From a checkpoint of a small segmentation model.
Model: 3.72M parameters, 64-pixel images, encoder arch efficientnet, encoder activation silu, encoder depths [4, 7, 7], decoder norm groupnorm, decoder activation gelu.
Training: 9000 steps, batches of 64.
Rows from block 5 of the decoder of a small segmentation model, named by matrix and row number. Each number is 128 + 24 x the weight over its row's rms, rounded and kept within 0 to 255. All counts start at 0. Numbers have three digits each.
Before each channel's rows are labels from the 100 images, of 14976, where the channel reaches its highest value: "responds to" is what is common among them. Only what is clearly more common there than usual is listed. The data: coloured fractals of 300 iterated function systems on busy backdrops. In brackets: how many of the 100.
# conv: 3x3 conv (decoder.decb.1.1.conv.weight, 128x128x3x3, each kernel summed), inputs 0-127

responds to: dense (31)
conv.105:130117117131121149163157175166134125124120125117089096124087117131115115130104067099169133093088101155151150088095120078127151137112122152129116117123156164098120122130128119094138096085128110088125063125115112152144127125122157125171110121096141089125154134140134133111133120118103150092112140091090139110143138142148140100124095149081119132142115123102100120095091100118102114088169

responds to: dense (54)
conv.8:140136127137149126128131161134123142138151128146114117134048134103108101170185108104123109059108169112134120132166193162119162130135144154121118104148171074117141119139116116125113128157084154135156121150130103144121152116134130113130127145126141070151137160139152133134133126127166103157121129082122127145164142117110126105123110130158138134099134096133072143118166149133092148157107

responds to: dense (36)
conv.19:163128101129139147132170132123116154143107126112098128121148128108112116114141107153135148155127080074176163168152115126108105131126110144128105162145118080118138189116094141163122174119094117129145121076123171174138134087134104109122122133119073136175135113081108121124163137142129141118107117155126114130105115131181134109125148129110109126136126166122167110155072111113130101154136

responds to: grey (73); dense (38)
conv.50:154081107158162111141112131149165135153097088085138183101118128141122125119146116123135127111189145176114128122148137141095125119176169126105139115126127120176123129118140130132135141135130148150127136143134143138113078119153134128142193068204132132134108104133106162086135104163123139140132134127139142145123146128127144116106122127151107088118182113193109101132138143113118146138125

responds to: dense (37)
conv.94:139122129129122131144149133142128139115116142119150097119124134188144106151167123119143153137105128086144159159117138143142150140099102171136154155164092167097123170138140173135116149163133150124197177183135164127132124149142136130130099122097118107160155126142146101120132140121164151141119136163100162118162112196178132117139158118097131135119106175113138139141160152151148125151140

responds to: grey (36)
conv.97:135122136119113120114138132085115124138101137130068125123132017088129133116084136132118128127138085090150129129089098102143141133120079117141096129116133100126131137131090117112137121112060106098141094104089179123124108133129111117124131126133107133069136136105140103127143152138127133105062115138111092081135153124136116148114123131088127127127124121139134128140100106130150093096134

responds to: grey (83)
conv.100:145150123133138150156125155144143142148151158156084138102143099117161155123157133131089123140134130122144156141134116122109134147146138085117081149118068109142088130119156151101143127144154128130147120119145165121152145127136084145133140148136089077156105093077093137155142163136147109098140126087113177143144152126158119173152108150120103112097142102140092103138090090142186152138142

responds to: dense (39)
conv.23:123152118114131113109116104119081148132139134156124139117122113121119160105134091145112145095134125086143164120163146122135147110138120150126093159116132132142188129114102116147111145154122087139167130018102137116154144097127084107099128151136113152097101120121119110150116110112115133118120134089154116118084092083117144094115130111141117127105133099133096124142140179153068150120146

responds to: grey (56)
conv.39:122122132135135142122162134078127151150126108119120129147180124107132127155096156120116127206124146145104091108167152130123130175131140081118135126125152115123140162147120102162147118106139152111124121147137151137121126140134138161143126116123145139068157097110151145121123132139171127127148097138143099120130142118106072036150087119114131125125126171122189123126142113148091138096164

responds to: grey (98)
conv.22:156085112152159111113141161125151149170095105093125164105097109137099054119136122113125121118161119184095113064133123109106117118165147092115098113130110084156091128111132130133152113124122125125116124128104184124135079139137145150139179078176122109120121122124115159096123120149129129147127122118137110125126153103129111108113105132123113100124158128172129110118074109104104120110147

responds to: dense (25)
conv.16:100131128137142116089112153159131143141122123123107123104138169174119137152114140122143122111125137127119144092104128114122128130127128150129113149127123130130127092085139126141127100135135119131102143097034118104152134144134122154162134133117149136099097123137141142126116131126152147131139128106126118115125102143159105021144131136086120128141130128114114117137162165148009133114156

responds to: grey (48); dense (45)
conv.124:155150122132142125171121130145154135131134142144131152138161096181176161149156138132103161197157100120112140112132136126154132155143137160133128141126066177145046112160098147135126109136126116149148115147156131126098137117146108125133153146160110169122140105130126130152152127158114148129133099115099170100134149122115104169097125090133133136122144143149151146109114116117200123108102